config.toml
arch = "transformer"
dataset = "synthesised imitations of 52 everyday sounds, one a clip"
num_classes = [52, 7]
norm_position = "pre"
bias = "qkv"
qk_norm = false
expert_mlp_ratio = 0.5
shared_expert = false
width = 160
mixing = "cutmix"
learning_rate = 0.0046
nesterov = true
warmup_steps = 130
adamw_weight_decay_other_params = 0
Rows from block 8, named by matrix and row number. Rows with one number belong to one attention dimension. Each number is 128 + 24 x the weight over its row's rms, rounded and kept within 0 to 255. All counts start at 0. After the name is the row's rms in percent of the matrix's.
# v: attention query, key and value (stacked) (model.blocks.8.attn.qkv.weight, 384x160, the v third), inputs 0-159
# proj: attention output (model.blocks.8.attn.proj.weight, 160x128, transposed), outputs 0-159
v.9 115 [ 96 137 102 207 143 115 136 126 168 153 114 120 102 140 120 130 121 169 115 135 112 168 156  96 135 110 107 151 158 135 124 136 153  88 116 109 151  98 116 104 144 123 158 138  65 160 117 104 150 125 147 138 116 134 150 115 160 123 142 111 143 155 104 119 111  97 171 164 123 134 126  99  70 122 113 127 128 147 101 143 125 149 149 139 127 107 136 135 130 116 138 104 128 132 165 105 143 182 131  64 110 127 109 111 115 118 143 138 136 133  89 116 120 153 161 135 135  93 173 137  77 123 109 144 120 120 125 133 126 104 111 100 178 156  69 163 158 105  91 114 150 139 132 125 124 145 108 134 123 145 105 118 116 154 134 144 171 179 136  91]
proj.9 108 [106 136  73 160 156 113 128 121 160 129 106  94 120 141 124 106 109 120 131 157 111 113 130 156 139 141 118 141 116 169 109 137 185 152 125 125 139 153 110 135 141 118 121 110 108 105 109 114 126 165 120  79 144 120 119 122 135 111 172 136 163 116  64 133 139 126 178 131  86 146 132 102 152 140  87 123  95 145 120 148 107 112 102 116 103 113  70 119 147 146 125 151 141 138 146 109 126 201 141 109 115  90 103 135 106 139 101 105 123 128 129 122 121 146 130 181 147 143 153 118 101  65 176 114 120 163 116 159 132 114 144 159 120 123 140 146 126  91  84 105 147 145 155 161 119 117 145 139  79 154 111 142 156 134 159 151 119 160 133 155]
v.10 101 [151 102 146 158 105 105 102 179 136  97 150 106 118  97 137 123 112 101 129 133 149 111 103 119 172 151 126 176 108 134 122  94 121 169 130 132 113 110 106 135 178 156 112  79 101 137 151  87 124 138 100 105 139 117 105 121 134 134  97 129 118 125 156 123 159 136 142 162 159 156 154 139 187 102  79  95 131 100 128  99 132 153 150 107 140 123 106 123 160 141 130 119 134 143 117 100 170 125 131 101 114 121 113 173 157 138 123 121 111 130 132 143 150 150 134 113 146 122 147 134 140 138 114 116  94 133 110 117 144 126  99 143  94 146 133  96 162 168  81  95  77 173  98 145 105  85 117 157 121 187 152 125 154 159  94 112 154 153 116 136]
proj.10 108 [148 145 145  94 157 111 118 166 149 130 173 110 144 125 163 135 112 115 115  87 130 152 143 152 123 109 142 100 137  95 111 100 134  96  93 168 123 142  86 134 114 174 113 141  92 145 140  83 143 131 140 144 147 133 107  96 100 150 133 135 107 133 163 143 103 143 163 146 105 111 121 134 119 147 156  74 153 133 118  86 154 124 179 141 124 142  82 139 150 107 124  90  75 103 101  63 105 116 163 129 149 145 125 115  74 126 167 152 140 140  95 119 138 148 156  96 121 119 157 141 116 145  89 131 144 138 131 145 131 119 137 120 100 107  99 104 140 118 137 113 130 149 172 144 129 134 112 177  88 190 138 134 132 110 140 127 109 154 129 128]
v.11 094 [135  92 123 142 120 111 133 116 162 130 100 116  96 121 133 151 144  85  97 131 128 172 109 138 114 123 150 145  96 165 115 149 150 131  95 155 106 131 134 121 122 103 145  77 102 126 111  74 118 118 114 111 140 140 115 125 132 135 143 142 164 149 130 111 131  93 171 184 149 135 108 188 145 151 152 108  99 129 158  90 122 137 103 119 120 137 135 140 164 109 114 113 143 130  98 101 141 115 115 143 107 121  91 113 121 115 149 155 119 136 143  91  87 162 131 150 145 131 205 146 102 107 143 101 176 119 145 153 154 121 136 103  99 129 119 106 150 135 137 125 130 133 139 137  78  99 150 176 179 146 108 107 107 103 140 183 146 148 107  82]
proj.11 097 [135 139 106 122 144 134 120 137 114 110 166 141 110 134 112 120 149 123 128 176 146 126  81 113 128 143 134 111 147 132 120 191 131 123 167 148 109 169 138 119 124 103  70 121  91 140 138  90 125 120 132 119 130 105  95 137 159 180 105 159 100 118 125 121 162 149 159 115  97 100 141 129 165 146  82 135 134 127 120 153 133 119 123 132  86 107 116 129 174 144 162 121 158 151  95 118  91 178 111 119 123 164 157 128 121 143 143 164 151  97  97 117 165 128 111 158 116 129 171 114 122 125  86 120  98 129 142 122  92 123 153 128 107 133  72 132  75 123 109 141 127 159 163 130 132  92 120 109  65 146 128 114  81 128 151 128 131 160 151 150]
v.12 093 [104  96 133 154 113  80 155 147 135 133 135 131 121 118 117  83 103 117  88 167 105 160 103  88 139 134 121 112 116 111 109 172  89 114 154 149 154 125 116 115 131 169 136 103 167 115 137 130 103 101 131 143 139 140 134 152 108 129 119 177 136 143 115 123  98 136 123 132  72 110 105 133 113 142  50  94 174 106 142 132 149 130 120  83 144 137 135 111 109 198 154 144  91 157 138 175  91 128 108 145 143 167 111 108 128 151 110 102 149 126 126 113 148 113 151 186 116 142  82 111 140 135 148 137 126 148 127 135 146 152 122 148  87 120 135 150 110 140 147 116 130 115 130 151  95 134 175 111 124  97 112 116 108 132 137 154 113 168 162 135]
proj.12 095 [ 66 139 168 116 151  85 106 113 136 135  97 133 131 117 110 132 154 139  60 136 130 153 140 138 170 119  83 151 160 122 152 134 126 124 146 158 187 122 151 117 140 170 128 146 123 106 151 168 124 121 115 136  99 201 131 140  89  86 138 127 116  95 124 116 134 141  82 146 144 146 148 146 129 146  91 154 134 132 158 139 113 138 139 135 126 156 147 155 147 160 128 177 100 129 124 104  88 101  88 144 100 117 119 123 154 141  89 124  82 138 115 136 148 113 136  99 115 111 131 124 144 145 167 117 114 120 125  89 111 135 101 154 146  90 109 124 154 145 132 123 163 133 115 124 135  96 102 158 125 158 128 161 141 114 105 103 155  89 155 162]
v.13 086 [115 144 110 111 132  99 113 147 104 146 154 121 103 151 133 144 120 188 122 118 131 125 123 129 141  87 103 148 139 107  82 158 158 121 131  77 139  90  91 120 131 108 139 134 154 139 132 114 137 148 104 170 109 139 141 164 145 143 177 109 135 152  90 142 157 104 127 145 167 110 134  94  94 106 142 104 117 123 109 117 151 145 114  89 135 146 162 165 130 127 168 167 121 138 143 123 115 153 107 105 136 135  81 176 157 129 129 127 142 136 117 145 135  93 139  99 130 129 139 124 176 124 120  91  92 102 126 125 100 107 124 178 123 170 138 127 152 133  83 129  55 147 146 129  87 166 147 119  89 156 139 158 132 173 113 136 133 129 164 143]
proj.13 093 [ 87 147 104 115 169 103 154 138 134 132 137 106 160 115 157 133 116 124 144 137 155 134 161 129 141 105 107 154  57 131 172 105 149  94 118 155 137 101 122 123 111 167  96 148  94 100  99 117 185 151 121 151 148 116 123 137 135 161 184 113 106 149 109  98  87 125 143 125  97 137 132 141  79  91 156 131  79 150 169 152 115  93 107 120 163 138 144 115 167 130 135  99 111 109 107 107 184 114 140 147 114 154 132 125 152 120 141 116 145 149 116  68 133 157  90 150 154 136 110 108 124 103 146 106 147 106 128 117 168 160 124 122 139 135 130 115 146 133 143  89 121 109 182 111  91 154 121 118 105 153 120 136 141 149 129 133 140 119 136 144]
v.14 101 [144  88 127 141 169 125 123 144 135  92 122  87 151  82  80  95 167 126 146 134 167 149 134 125 143 118 122 123 134  80 162 151 134 129  94 156 155 110 115 139 121 101 139 116 167 122 169 108 130 137 136 103 132  92 133 186 114  73 119 115 142 140 104  91 158 119 152 137 124 110 144 164 150 127 136 112 117 114 148 151 117 153 146 155 143 127  82 103  99 137 133 114 170 123 129 122 101  86 159 207  90 162 136 121 140  99 108 128 151  95 124 116 150 164 125 154  99 105 138 114 179 138 140 137 144  94 118 126 137  83 128 111 132 116 121 167  83 132 133 101 115 155 135 119 112 113 104  74 116 146 127 122 147 142 122 144 111 152 119 143]
proj.14 094 [107 120 133 131 167 129 135 177 128  99 124 144  86 122 101 131 138 117 145 159 143 107 136  98 115 118 137 103 112 136 142 156 104 131 100 104 110 103 134 105 116 171 138 126 104 125 150 148 129 148 150 148 131 101 110 145 140 185 117 141 145 124 195 108 159 113 105 138 124 146 145 143 115 148 128 117 122 119  93 129 127 144 193 156 128 136 127  99 127 160 120 155  98 110 165 107  91 109 111 142 147 106 143 104 134 132 111 185 128 125 121 144 134 121  89 140  96  23 121 164 143 106 113  86 159 105 150 115 162 138 128  93 108 129 116 161 116 118 124 116  97 147 108 113 137 150 111 138 105  81 157 146 144 108 106 173  96 155 149 120]
v.15 096 [120  85 109 136 138  88 143 127 102 171 147 142 124  67 128 119 136 107 135 159  90 147 160 111 121 130 116  98  94 135 112 137 115 157 132 106 128  38 118 138 118 105 139 126 111 118 127  92 143 134  93 129 102 129  97 160 100 102 115 107 102 127 126 118 142 158 181 146 165 148 143 155 115 116 111 118 144  80 166 127  98 181 118 137 141 110 113 138 112 144 168 162 102 131 160  87 140 139 126 145 146 154 123 146 106 114 140 109 123 104 148 148 143 129 121 115 114 161 122  95 153 149 110 125 133 126 175 135 131 105 114 182 117 157 167 155 124 118 105 138  87 148  69 148 114 121 129 126 112 150 191 134 156 123 135 136 125 156 128 142]
proj.15 090 [117 112 146  94 136 126 133 170 123 113 122 125 145 141 133  70 148  57 100 138 126 160 130 110 162 113 110 127  96 134 148 139 139 117  97 144 152  80 130 139 106 201  78 180  87 114 137 116 150 122 124 140 127 159 120 159 158 143 165 139 133 151 161  94 130 114  97 107  99 121 154 145 114 133 144 104 108 113 150 113 121 127 166 130 124 145 136  83 150 120 143 117  97  83 141  79 125 109 149  96 154 122 143 115 141 112 147 150 101 136 136 121 145 124 160 150  86 148 141 102 121 124  73 118 117 123 150 127 124 112 144 124 133 105 130 132 141 117 131 104 121 124 148 125 100 138 129 120 158 168 109 127 182  97 110 109  72 169 169 106]
v.16 095 [150 133 129 114 132 122 149 123 165 142 135 129 156 120  92 122 116 139 116 138 117 126 121 141 178 160  80 120 108  85 148 141 138 102  89 171 150 132 116 132 112 161 142 149 172 102 106 114 129 112 139 140 188 109  78 120 123 136 200 136 102 143 159  73 107 149  81 111 110 123 128 121 123 127 129 132  92 147 142 153 168 128 122 143 134 151 168 126  92 116 138  84 123 148 116 144 121 143 156 163 173 139 110  92 103 136 128 121 139 119 141  89  86 150 110 135 128  85 102 133 115  94 153 160 106 126  97 151 157 134 109 123 101 152 135 148 162  92 165 131 143 108 157 101 149 111 116  99 127 164 118  86 111 116  93 131 118 159 120 117]
proj.16 094 [ 90 169 154 155 117 120 109 134  99 154 105 141 112  77  88 136 128 168 103 111 166 104 119 114 126 117 103 129 133 146 138 129 112 142 106 137 113 172 134 135 135 126 144 144 110 124 146 160 138 123 137 142  99 126 132 148 150 135 128 161 125  82  66 126 162  91 101 124 136 132 141 137 173 144 132 170  94 105 126 144 129 128 114 178 158 138  94 146 116 110 165 138 153 140 140 156 115  95 111 136 172 116 110  95 181 111  96 143 162 156 138 136 133 165 129 165 156 120 128 127 163 156 185 131 127 108 156 151 120  80 102 130 151 127  91 139 154 109 131 119 122 105 116 124 150  81  91 176 127  85 100 132 110 146 128 150 128 117 108 164]
v.17 105 [ 92 158 122 138 123 144 114  82 133 102 119 168 110 172 151 176 130 142 133  96 104 109 124 129 136 145 180 111 149 107 135 128 119 156 145 102 127 101 151  86 142 101 128 160 134 141 115 140 127 129 143 130 107  76 127  87 146 166  99 103 108 133 146 158 127 104 141 107 112 113 137 143 114 132 143 127 127 137 112 130 136 119 125 115 129 127 140 136 103 191 156 144  85  96 126 117 140 131 115 152 144 134 117 101 123 167 154 131 152 145  86 123 125 101 177 168 135 122 163 154 132 146  82 142 187 127 138  57 114 130 148 127 103 155 110 136 119 141 139 115 128 144 108 107 103 126 103 145 142 189 137 145  74 100 147 100 149 119  99  73]
proj.17 102 [125  97 130 167 137 124 105 113 148 143 116 101 137 131 155 138 105 138 131  86 118 178 107 130 116 150 128 116 101  86 128 124 176 180 132 157  61 166 127  84 129 131 110 133  98 162 138 132 118  95 114 123  77 154 129  74 158 145 135  96 136 145 138 107 114 126 174 138 128 116 112 116 120 101 102 104 121 129 139 111 109  94 189  94 170 124 146 139 141 144 143 131 162 143 143  92 166 169 148  82 141 105 105 151 113 128 161 128 174 116 166 153  84 111 148 163  78 162 146 135 109 147 144 149 114 120 100 112 112 138 133 124 143 106 134 145 118 133 117 169 116 105 124 129 121 133 131 114 155 117 150 119 124 124 120 132 174 100 107 122]
v.18 092 [108 148 136 131 165 153 137 160 153 120 129 158 123 160 136 136 114 144 123  94 149 189 130 153 133  88 119 101 118 101 136 162 149  95  72 142 154 128 121  80 165 122 123 126 128 104 125 155 124 123 114 137 146 120 134 146 161 117 113 119 129 182 140 115 144 132 125 116  92 116 141 132 137 132 132 136 126 127  97 121 143 177 148 108 131 118 148 134 105 168 123 159  62 160 141 133 104 146 101 149 114 125 105 147 116 113 126 112 156 122  87 157 119 142 110  93 157 114  87 105 121 160 111 177 183 123 106 142 112 114 146 101 170 119  77 114 178 114 132 114 135 136 113  95 121 118  87 141 160 165  88 156 122 118  93 141 168 138 108  86]
proj.18 092 [121 121 155 155 158 145 155 157 114  88 136 105 142 118 115 127 108 141 151  97 157 143 143  97 176 108 143 181 103 108 109  94 147 173  70 142 113 163 149  97 165 139 103 133 104 128 109 160  95 128 125  80 116 130  83 113 154 114 109 109 115 119 123  81 138 126 164 104 173 135 122  98 102 148 117 126  89 101  97 140 109 128 150 145  77 103 114 152 133 168 170 154 152 168 164  83 120 143 114 145 131 131 130 152 116 107 113 115  92 132 123 136  98  94 108 167 102 128 144 112 177 127 154 162 142 122 136 111 139 120 121 108 112 129 179 119 111 119 110  93 117 125 146 158 113 129 127 159 125 113 114 141 145  99 147 149 149 111 113 124]